Weights of a small masked image model.
Model: encoder patch size [4, 4], decoder width 128, decoder layers 6.
Training: 11400 steps, batches of 384.
Data: trained on analogue clock faces, 195000 training examples.
Rows from block 4 of the encoder of a small masked image model, named by matrix and row number. Rows with one number belong to one neuron. Each number is 500 + 40 x the weight over its row's rms, rounded and kept within 0 to 999. All counts start at 0. Numbers have three digits each.
After each neuron's rows are labels from the 100 images, of 14848, where the neuron reaches its highest value: "peak on" is the class under the peak. Only what is clearly more common there than usual is listed. The data: analogue clock faces.
# fc1: MLP up (encoder.blocks.4.mlp.fc1.weight, 1152x192), inputs 0-191
# fc2: MLP down (encoder.blocks.4.mlp.fc2.weight, 192x1152, transposed), outputs 0-191

fc1.754:489485503498513483508502474505537489503474530450474498589549518490522457479551543574494506544480558576520510469511514533494483464503572553511508498503516498499470486468509442515552502504467497490498431468501498538520449457491544484507498462541536449513518485603559394544438530488479499573507496462495562561508508534506500388487547506529495428382459562482516443465449503474456516477483508541456593562535516519428525393480452509511406531518487532500517508507555543518427503542447493554525485459446477513454438437459474479514514487494395447477494433494501562454535440480544508472
fc2.754:491558561504510481475507577413489445378517440516558452514507528526571487478488535476466442490500480494565486517513459498510499543409421391477499560440479526493513509466520440498568493535510527520480533527516491537478492500442469496503473474399563541496515454518565496532592497502489492450497535544503551514504520518526414473571538470537518525496495501516432615514473510458532474528508530506503472503530501462476497533499447472485498466470478484549538538481491453433515567480482488492473518508538545483486472501524407499557526556440453592435502416448533512496543532421535498477
peak on: backdrop

fc1.4:501461538504516472467470506393510453546489483459482460477497513498482474529525586581515520531511525546510478411526516526504494534524472476573478519484547503493490474449468408499484501505461479540464459483530476503542541467497431502463448460539537484494500568553519445503550537460488525543496558487495506546457575501583468442561581598560505542502493545543465482400531479432485554499555448531411529447557504467462509449493463550487523434484496504563500514536515558552491462442489491470498487512460475494497459530401444502482546424493495463502500406573541456468512516495540548486
fc2.4:463450550518467478497590539460559486404502518542519471516528527524580575448498553461495471458467484486503420567497524507467450478541439493487534532457505487503498486467497499439501489534543505481505483572525525529477500458413525404520476527530524556522495494521546520500518488479502501490526544439477512499525481538484463465567498516516451466486492491453508621500451492460451482513450447497495503492512578547505485500495495448480581487479471469410531499530500501417529570596590475492522478513555469443527537455539476462474599563486460572446501467453486553495567579481548518469
peak on: backdrop

fc1.244:504471429523452515523528521459486477461527439489538432504543505541556566494463506467524528577569463473480472559467494552503559543509564471516502505486470518528427483550470482513545537483451523545468552520489526532553534535446571453499527455493512531510415514451469462526502441592421508560501501501449497492533516483495570541493565563474492513487488503461519440602474496600429506506463471515485476542441526491510508515459555518452398486445527514502431474531502591408536449467503498540477499437512540512543540481519519513582467539507469501475474519591499504517486515421467460527
fc2.244:493532528477508498557393470535514475487496423498502514512469470505550445547537556486507433507577493540414450559498559444540480539452430489480550546491512532545463541432491495525446529542485490431499474479519487507505522489483497441502521573451501538466470450440519554526479487490534500425482515462492460557497518550429517563492526469527528431451534433464514508543434515520487530575449535475450482439541522495488497488534497504447607555508490513470447526470449491398537534469585463460568552521474475497576552506496500487492474537480487495497494569458487420528578505532538443481
peak on: case

fc1.589:470529497478496481442494494455448466488472533479502501532430435474550590523500499430498464515550499567507436518507576557547450439476534499423603474412518545489494498483512487519487527470527422498474535547450493474521452522475456566552454460538551524470439519549472521434535468495551494502507511591539548492453523468539526497453477485473497409528518540512489512537449477478482459519477510479507514441535476579497458522478531507440502549526572566521588562538508484494463478546472451480540492534447507517493525521497589493473507529498454531400500398486448501458495574491512544446
fc2.589:520520564462499497498444517525453496530580509479543426450567532493516433523491455480474457568525486418472571421472535460437486576443472456476476553516504491496531478511519478531507520394487491556497600469498509468494517544458493490543468511496518487471532416551470508506553497560556493418500545525507493488504514525586511546487347547486548579466523468559510473498480517480445486453514468473500473465510432421559505472487563536512462484448513486580548536544481476519496458523551500450520483513440499523479509525515488534516493519466570443567498544512482531487494479521420504532
peak on: case

fc1.297:503500449473489531429572486534412475512526514450510499465485548531465412464475506515553536562531489441511507499434450508436558527570475560489544570543483494512445469560476426504536519500469480592536491571488499483547477510533561445523525483502528596521526493526502433553480446478544465475453540524503529472545478561433457480524565476462510546493535550495492523517467419536504511412499475484474490488500505539508517523463477493491491517413475496501475512515503564464468456514501510584499477446500586447517441595458563556504483476491476524461491451528525546460494610440548488480
fc2.297:463513468479485476494523465504510518497494470541520503488541536504557481458504514541484547493451540539515515528439464516509482529494513480587475530487482481548505470518524564446514451479581461537405460482547467518481529572485473480562418516577552554459496513514513465567586505439494515574477444477529469490481492550506472521406473469547551535482454548509404552475479547401461481542542495448436451515490494470452523450511509486523503484524492516421529485564482514459536480511466454510401505557547453499432509469552481453572561552531485625524547515488529526505559478534460526502
peak on: minute hand; hour hand

fc1.585:470506499496461478434498477461487528500485468571455510476523554499455477529589523536544487471525448442571513476519546467532555451553564536519509532530543496533469484526481479443468533465443489465503440485484508469500537517456473583496526500527518511591444494560474462481473499595503482472518508482457444500489467435509445510515529551489499431465465457485522414563562470530491486423501482495454457507473515560493504414466525601531520467478519520543524516498464472404521457536528542532575464439537580531503459547411501534574434520443503462535498517528506452471451428528446478552
fc2.585:504488498585502569495465524448457538477530470503496458520526469485412468509504435434426470573561560461513542502480574480474537496548466574524538487619544502504507515524528503554487532514466436512536435426462493495467573544482472464524540410510521551462455541461474531459484512502530542438440497486470506463508513489548502514448447494475545471509485494517429490488496486531533447500505555526494528491508460487525464544561523537456475489461476447517420491497520532531525527492494539519466509427533486623459454521600579542479560500506563496537525459456446488484529469540555418492
peak on: case

fc1.89:495458538527558666500507479507496535536529475538500517503486424546466526588522486535552425451544509538482520476450541480514574469517524552487490486473412441424506508516489531528452405444505480468492531525450481404448535428571497553482511497479507476504547616538478499530486533543465550489462500520503546512551482479448468483520461521515487561469481558495510507448490509486507532492558475570512521570489493505538506476542486515507522500460463452578465520470497481561491474450436506506505501502598531534442521560476561515488448479439505443490507480548477436526523458563468527506
fc2.89:459547487470492512514535485544459441523488435461573488538494509497507483536486568457470549557516501459545503532465469527475467502446483449455492578458517517472515492462516521514563525522526545563423515438567514524562500510449568450533492521510426510551474425455561485466623486457480450472496428494473498498483550523474518543457505462450536458436564485601539479544506544533460493420483537467531411413535479483541515539447585525479484517572581525460552480508493514478496522472504466547498504497476474509563460477560434574492505439431512546481480527503543489484472490497517514530
peak on: face

fc1.328:523563515473524495452566507453469476486475567459392454448439466445480546481516444503472466465498449455402463526471535505506554464507534520506500488496468498560511555582470476495454526479525485538572513457494429527595503487428486430516519531552549565493549584579536519546568530515444511499499527507528543490470569511471453501428522514465497509481549478479502535473455498511541529465547453485513561523523537503416475488417472517552520503499551499465435547546496451488539574512500440514498539465517528457416435482509533464499504418550422503428509515512516453511492513520476522508
fc2.328:530548495455523558499497474525575438536514537502510497527518440510460439443419492592445526534507566511518435485491555513501469500461477541477477494534492545508503530531475505490494532547443562532475484501523512541490498490456451560535457528555525477445555451444506517480482509440503506506459492484479453480504520580470490549526486457477412551553508502490527513500492523537457543473459533483464418423432411509535512644491489507543585504473485518469495479552455523591502572476496530467465430531456518536573476444471489495482468538536575536520487577470416433491507531475547518484
peak on: face

fc1.7:426587549471510459512501540527525500550523464421499418461490536494539561513541520515502507541448512503487577537484538606513496558425506544535536398432480486500464438493458426446445475453502562491595559513489500431501487469485558459495509481542529525561472494472516477430508484587475460490459476476504525511445512514542489510555454534500542455483490494529502447525489513532452502530494510518510516503485562517397503523496563512512478512469490507483467427458529534442520424437524515519452547482475653495501447495485560489529480503481448525534508481506527450481500574492488472542
fc2.7:515525414512458495482508474483487489473481460421501522501546488465527421516471545524420556563486555491510425481518540461489474459536527617558529469480517517507495516404508476502526535527547430509530467511432559487533479497523480472512514539479404502480458528463496545477479503454529556442494472493527474488489449501501556440488526510537550409513553482460564516556517545533521554436476582524469564492489511439575507482614471533544548526509542498429524492560522518469508609470569479515543494512520433512474540502470453510472455478583496462443512548445511500488521494467536466483
peak on: minute hand

fc1.250:439509446467497506485557536530470546509509471451459412494489503467570518477520467589515581505448500452432519476438488522469566425509526504477513514519482449506412470523458456494483474446534523547499526494556495522491544478527469466526424557513520465527516522534515410572548475525461489499479489491551515523500475585432486567478523538522517461546574546527554491518534524537486509523549505521571548534528551557475526528465466474526445502561510471454490465541527510474454390516524447552458528415497554455530488523540565502529461530542460591463580500506528537501502496490418552548
fc2.250:523478451481491493456495514500541453442481549453472466491506471487591496480495527515486499472495560525477505503499518464514431504555539449461486541510509403451433434518565445486535518556495467453526502517412485497543489504518489448482450514528483541445488580511460571476518516459450497419526514505515520474497440488600522474547425547487478429555486478471557563488534524467504609486530533477509472418462502441565502464535514536431558498481583470452516529476450527557541563437483497515581484444512494479557464501503409501521460541587516461450503553528498549508484485527538514516
peak on: minute hand

fc1.349:502465490493454511483518498475533528543460582477505433554501468491522431477540465486535477471471441436520528511543465478493494526599545527502474533504536531502511504502503505533558519484433468460526458527478516557464485482425437407435585600432557529568430488587501469521482461530529489473533543513441465528530496437571472471554536521507494394456444536422461523474457507486485532488505452514462528525474562500391486503504452511522443521540518547476535503456539527490502563534515515477471482540462487572482549429507489532557549468532479467540537442542495496465546494444462468459
fc2.349:487526489488477461459538514544479486450479450442504545488490606499507527523475520510480525568490507507496536490463520489401508496529383527525492595512490493491500475531480512493532498522503592580509462451438473441516522471583478527548537423488467532497537531508560523578490483427441497521505466469506469437502542457484577545408509442514447553492468472582576523585454483526570488489530502488488483499487497553533502582504426548498496526463489497508518519535512461513586485480449481530526549494483552470512479536488454450517462470538485469509510620490504534514412463443469534514
peak on: backdrop

fc1.291:486489488509445535470503419537471517561498516485508527559463502526571541457475421481512559505512613550514530457527503560524474575547516454498489478484474482473469509495501514493590488515527518577490479526509510513521485469481440493454522542487508488476530502524563519536475425518501494477520486499468484481558506477508458516492495640505408523557556501441468480469556536560421556449513500475477397427405458473467460513451516491446512482496527508457494478551502526552578539489514499523471471502477474531453447459487494454511512478555575440503504478627436532502500591502543497506
fc2.291:489551543488482518497514529512514499435453486516561528455478502480468468499544538443431437539526478541478438521518504428533501573483402589464495467450509524544548542486486495446536533490503539466474512532502519504412503528511506508523478474480395472499513520498471502497620474449466476507404473489523542497502507493428501478432564424448616461560517462525538572444460501507437577552467496542504547531514607487492533522527516493562470530500505478548521514462508512556491419458511497489521490466500476447469473497486501601496493533511477534452491578534442472490470473478477443524
peak on: face

fc1.340:489479437432498508516528534529436544503578538440504407492451471459462547480502457492475541478514455525463481514506575539516510516498468470435481483479501447449410429448482427450558491442511527485547576528452521508519452518506532537502534486545518500446531546483529533536511511539521527558512506572549529577444473492515430491547452492473534506526496528452538483552456453537484441483456471500491479538510511532431537456519528507502439440453485507553550533549532520496526497405469529551528528418496469462577431548552593517472516525477559495528536487478398484430470546491507541483
fc2.340:510503485469487513418499477496488509486485512548480632509534544515512480489472532551513414545516577505524479531484440438555532516459484578508546473520514519509493618540455556460511468508535508509408468468600434490521522531498479522499468587549463477460601409515451486472457495453535443507506490509496472544508519502453458544467489463509490503563555466559454453498519502499510534526501542521526474453583419552536467488478485500468513503486490503446497485553434548490501588537530504414547509537448497518441529457431498490474436465530501527476510572530432534480521468538495479522
peak on: face

fc1.97:434497584536507584537523541496504570474568434544529521564498487535486493598549462502440518482542488556459494539479508498446483515523514491527514517421435444448446503467492493506543450407524531528445514459523564492485454473531513560598430544539511522494472471454536484546483546476485495550425437510555526520550524529384469487470493510541453491479581527564514511460467517534442485514540522493519547525542484514527492452489472494452436478464447438479484555487469511387501479483512525561461559535527447460513449500500529504550467491424509571483517515507496525518552472485502540500
fc2.97:547584496462459448494490530557544490503498550468472473458569564536429479511518508480557563605471458461536536494509449554497447468514506536491486553524632574549556478467509520498475530469464461489497473492481535543566534513483458509471450496474317502524417469504452458488478458520546486513504495499439445439496505486589499557476521496505457514513487459541512429532499469484552479479449527516472461451451513506512458548551496501514490460499551587470537473500501531528472496506528497535470438522460521489471478561549476509456453552565495465541505500499573487498489560475528458476
peak on: hour hand

fc1.351:448481485570545494549490461516495541499480496541491497516503515499488476548565474442498497508484556509565511500432544522500502526489552530482602443494473469518431468516470517453572480459508448473463531571529488555486508539459497452472490447548504604565449460483530446465560514521482466513497468474492519601451534546494536481525411586511488509484504492575478463383424533482436512524492592548501531444550397487461550515500512580399510529554481476449529491529452484438536541510484486454525511509505438499532518473539527450491530440517500479562450477498480535490528489515485473512
fc2.351:487501499512461465529459553491539601531507478471573529465487475518521507518462429539444466578539508420558481543552432494551531496464442554549445494501537485509529458519454487484496502456504543365519487515450478496456461471527486497457566434480528486491549530556510520504493487401557500535499510470493506456481439482490479430546575505535557504473573492421506514500506494524528525603473447496463538548415582426571498422575405503486473455436509514479490524502474502489514480549476505564508472524490527481490514572498512505488520500524445479521519446481549520475501522452474450480
peak on: minute hand; hour hand

fc1.46:499558499495492493470506519484541505575549490456485489574512518503449472466468472524462571556483566427511555460506486529481513516461533491483476540538503506487509471528477451496544553508524553534507493451542475527537516478477407524466451483549499515515497421557541500543458503531498488465521482519501491512530593530535508496477466542484445521527566481513501418492550387506469552452569548530460427414436459512537516537438460563427459478486512525497520519515492486576585486512492496611476469488472581494470497512425480482478504454512563406465464527541493519405488549529581533540
fc2.46:487454404492485528486494457521487456567509566571478509565423514487499473453467476551490500529448491491514532531471461474466508460538482589497526490479506451503498485537576526423470520450487534484551423404542551523454512489564569511477564441430447535553514535500460490540500494462524508472507488501493472458499529463564531464529453445476551462470377451419569504587518467466491498533496461465482482546508583480449518440482479525483542479489478470531548530476488521512492473531532535477521528543540491580508426470578590541517524543494527521544488543486511420485501457540518469534
peak on: backdrop

fc1.692:492524442483516515538498444489464515584469582488529445477508471525468470481463543520514563514493518438533517489440572442449536381558486518437543544463467478533440488446434467627474511509473501545533494467463539455518546501525424539564580499490509509513483563498479417559536503514458498513476549497532513529463546561525548511502529487434485535502545480546506485458597508522461482453557451502464521492534483479439539528491460471498556518470493497566497490528484482476513489434532501533536456469504613476533407497448505536470513519441541549478507542446533516514438536549510541482
fc2.692:485539536571472468505630529546568497398524409459487463498471438491542509531474519442575481495487533520450429560539544550552476511487540483485429527502512515471518459471533580429550495522557468490451512548524529551478498533459496462517427482514435512513530451483529492510530484474481398522515462525531518448505450504502417476439505511520603492430484494492522518572504543508508486504471482547504540525511498498454514473528435428475454514510494495434506479517481441499498525547517537526423449526495476491547553456532473494492553446524504500532554483453404508474507471502427587498
peak on: case

fc1.332:444516597519442468468483554407539446442498473524529425552558532485495534526528545424464434537521466543519426520526541487494455561487484435511530505497552537490501455458536461492532495525437434508464521588512522488543493526475525517592416510493522487526481456458497545481503478497510507502428465513475522511512572515487526472532513491542531445535487508493465580445476520434509456539469452484496574549531478517486538496489443549447446542442480475554511497429531508448433528542461522537490536477519485459529489491435500529581497503479475606402525440473493470470518488518504503406
fc2.332:475478451488506495521483412539486570512521532423462455480489578496447440457484420527450508501519521419550538443539500500482543463542542543486548459526475499522475547530476505488476502526505496530585419442532526462522522566448493517435567451473465489546491496487484500480546479498497474520495506511509482444501474471548506578453496467482454528509497489507510388502625506555522495466523576492479388475476528482546519534417586516548488510569506514514481499522488504569575472497556497545431473495463485581455496505552527563442503500489541486594469575519476478483473485485506507519
peak on: case

fc1.186:429518531483501564482563464502464515492524476483498439472570472485487513503502474518519495485468522501481562498496484599418504494485565497511525494451471498509428450490434464507497502411526447462466446442543534455525447462495453466500467642542521511534427545486463420531535495527545451442479546572539528514516491532559466514447468572467539465530623487492461494485486514482450579481504498494548580525500465547481517440491481507476451490428486520465548510487465476441443501578528445498450507515543446493513500463544542478569512457478466594468501505531507509510561540465476513470
fc2.186:594545494473489498510503572502578462479536431530477544468507467507515535515474539489525528556512490547432515511566501473518459533517447446485522518451477504427550420495512477470477519523454587496510555451443458498505489481425553475497504487399580547459533504492556517477444513476518520530505460536470463457498533440551577390559495520506440542442523493536513506530446503466486500497524429528469446501573482451510497486522529527444553504446470489487501537477424588540486520462485534439517554460442582473472460565459479558459512530515429529514519534490470502451559532515524534446
peak on: minute hand

fc1.194:485473479480472524492526529414507461540468539497469506421562564475551447505521505443419587472478516497463512531539443467490509521533554402505516507520493510460512543535470490496471536502514559525512473458523488496530556549489439522542499581441506476435476517512470471502429469604469463547504510542470470563514543435481448556435505527491537522578524444427567500473581451545541527471482430542516466502491471479457473501492547510491498514498483508501495451448428531505575532491516464501473500489473441505469528487436485524588555442475514612481552446451488463490494551423460509462
fc2.194:521514525511526512542531503495486470503495436499512504490412506513579498504523503545615482513489457556503477541438477491481446525446442391487527535500505504518539440503486545502515485517538573505516515468492526548559493552486510515505507542587383532527530465458594502533468490462516541507468501483524503559485485484435614558446498484445486486448549530524460526481514529500512442542508433478588466532488487474467485435490474450505470454443478508484477464489496488395536506488569479562483538572479448524512513453614454452531467426470480539516500556487513523493478470475515585534
peak on: case

fc1.389:493482497499562525528520514500513530484549502499502496564449451477458471502529468492567434479473443428528533507479538482442525463550499567468533511466484402503461489494470477533509507415505500505435523550555548529465443471520488552483510586529508483477547475553542471516403590497533506474411516514557496510392456554472460447553496485486450479463547550493540553510441521490542537425458501488481490567440425493551546426528463467538535480485493493522467530500475443427479555530580533581495488441543482508514520518485587569475453471503497445471476526465489511458509489458560530482
fc2.389:498511518466470503510468510501456486561463472536592434472542515498516523531531478541436540569495469548525547460489474520503502460437523538496478469517512533539522497476512458444467461442515548504541533489514481483500528542517531485523478432514420503463480558436445544489559473510437509495506466494483515475518551508471509556445542491449454563560458508571522397455540434545434461503459547523508464445511542551446489592425610538529503496523506516501511514523539550587522407501452466447476530500522520448485509506521582464558428502467524551501502476480510391489496529486420450537
peak on: hour hand

fc1.736:500528456509492491498512476451448517509494453465457422535442512533435566490467535530510532546492474496451526430462550562494525500501453528491492529453481539476416472513434414489556521474447567515465554580450529510497559476536510486508474437504518530453518511433517447538547491536407560607520531482524539550497581581539495424552550474474426542519533529464502509556504473527418489441464487513466477523483488451527504598487480494503506503493473502550441531550542507458563438420544485509507505448535552533562437582544553515501501493484471488485493499518476488481451514444487519477
fc2.736:490474504495477524468587517466469489459554499445472592443501526488557484567448532476485527552504503550455542544456488502468429446511573399568402558527526450462482495498520501451464453493575454543485448466549509439457488432509469471530477522535478500470446463536488502440512473500553438382493460513533490521474501497538459494426520470537515577515507489507489590496443524552563495553552506497546603515492474550537520486508502497509506516414508514489584490471510445536417507534475471481475543579506498512487512504474502508449561482495511528502567520516505535466567475483515549491
peak on: face

fc1.373:507481467495484484506538463501460497597498463485504501512483568500482461455509494556529550499489514350547516555533484468520504510495545527442520477515511490491509521586487514486526524482523558539497480457520439564503530517495504456464522562559521531511545394489490465481404499518507402512522513509477451548519438470531470521503493549462540482548491438515537397598612503553495585441541503522477434536488445484466510407454499450536473489543497535426497487507486491528543512518543466560522481432470498482468511533444447521541550453537508525530516483529507530507427466469449459539
fc2.373:433483464466488522491483518529492505484520397558467515523486533453512481493441461516501483520518516472506471567445530503431480496529434499470563541553511496533474494450537525535506545466478536489556481419543534433551500507473473506575471382549413505469508472460535520453528484464522500509486471491553472482497520481461520539394467493497527501505507460571521467547531499563449546522484506410506448435537529499560509490493509551441537493374466477476504498553486529453530444533544535489432545481498486581478499513569494494443449514458560497556479558499490542500479445551500612559
peak on: case

fc1.142:499491462548518506524538521474487472487491443548490501462487561498511513475496485441396467409537520489429393539493563455546496541523517495425616487555511505504496574497455520494455522490484482477482513469505517516537548586489541491553444484477497496457496497413485530484446491620520501559518510508497516521510491460502481509423543529458519464556486453459554483499561508557507495454465481495498498513482523463485497469413533477480555490471493480463446505525467531483559475547506498550547473411435433544421475588465577507576544534461556481507474453534449480488535543510461436518
fc2.142:485563553508515489497499539529492536518520463501559480550545465485523424523508516463597488510493475521432610498504407479501530515464453451533458510489510516489515440523543529476532497502507570509486532442546510512480469464458563378540553584546461534521510471560559487564493510464431467452513473479471496482498503488523501542470501474497532530468506515492478510441478487467495541482458527563536462545476522487532455494462489551488392517569475512511486511525429472532522563400502544500499483540527490421562534419601432499441470460511420463533507526443529554497485537456502566484
peak on: case

fc1.723:507456587463477485434563457559443589491454523519460492517431487446503479572569492442541508456518464495446479510589509467440482488510541482544486531424496519492474620449432516555516421517472545547502473522542442435482494545444468586504436511441522519484510541508554487467501487439554386448505517477488487496492537478553546482479529547553497467514539503529499535485501525446537470488430514495547498462534489488518486527487502526542460430535526489536507512565550476458423523506511505503517540531439511438461483564462453496535532451543418483505470487480516539540470460535558521488
fc2.723:504537481497498526416439477526452499553504486501550541505521518521514486615450494395518476587546561508492507502538470475471478500494475550522471484548491505504517469561425581515402464505518551513525482563419541508538465586475467410488513554512430512423467525477517515491456491520511550472454533476496516544511562505514544468499533485523513515487478469466549552541445505527531507603445470498456545466439491470432467516578463473519566518473512542446448523462485558553457501511585508515514546417465496466537490483512511479494506488483433465514505521469489506531493534442464386484
peak on: backdrop

fc1.92:532533477493501534473533504495471529433574452424460415448488477521515580492534411556546538522439471501435518480520413553506491577452453491537507493517489484457497485528487488470465503454511514548509473440530484497526436515442495526561464577463512488478492519482476429490445533575518529456529462549535502458521550398434503587458501556542423513499512554491489423521455482524510526516532478522500472497524561592489505480502533488542496492498500496494460571448453559508488445476545524511473556512501555442489548475534526514598512507478462545481517469583538455493544549434467448549
fc2.92:535531484532489517490422475476510490463508409429543434555449426497531497498467451477525490514495493479492523491512508500534448570546543520471509491458507518482532445530512546499445477456443525535497479497487485552521457491429539474464530582449549476474518454543532467547445484472483481526495468529461502478517451492541532435522566501605500472480449456513588449594476545575559562521565510467497492417443561424544511425573391509436513517508542505475501494481462547489499522486434530532498537506469563516539561485488481477448491559530517481547535448556446455519526482511554474469
peak on: minute hand

fc1.53:503485521503454516461558517531488517556493475494489525476508574510436467482491397493542538576469530426555491496483473512544526483490524475514604505501510499486431494510426471506525493456534550552419544511541551513470539521547471471437590474499503573600534458517538478497484493509529459568492481513461445510483538480525465515519479508449542493442531551497456460508552435494568497445477492494471429498516409498458514514385479506419442471526498538468462472553479478518556518567535492424464479520487460490498543486485518535548552488455559459476495409530492501406484582462501480499
fc2.53:401522482484502541466492430500451540524469574512466381572441508466500483427445435491497482544514560460454550425532503481421546453516506520404498527519497489527499457477509474566474501522504522495641437454499543523551486500532533460472472468484466474456532507440520483485561507479557500358449546481520525485512473528495556524424499546458466510558525494492456497495481521527549557520505507537505540502479587474523486502500465525477569544506506486469500473467548478491512525455491547562475472518505515517482500464531529438503528588554515547514535534418485538488458480495529448525
peak on: case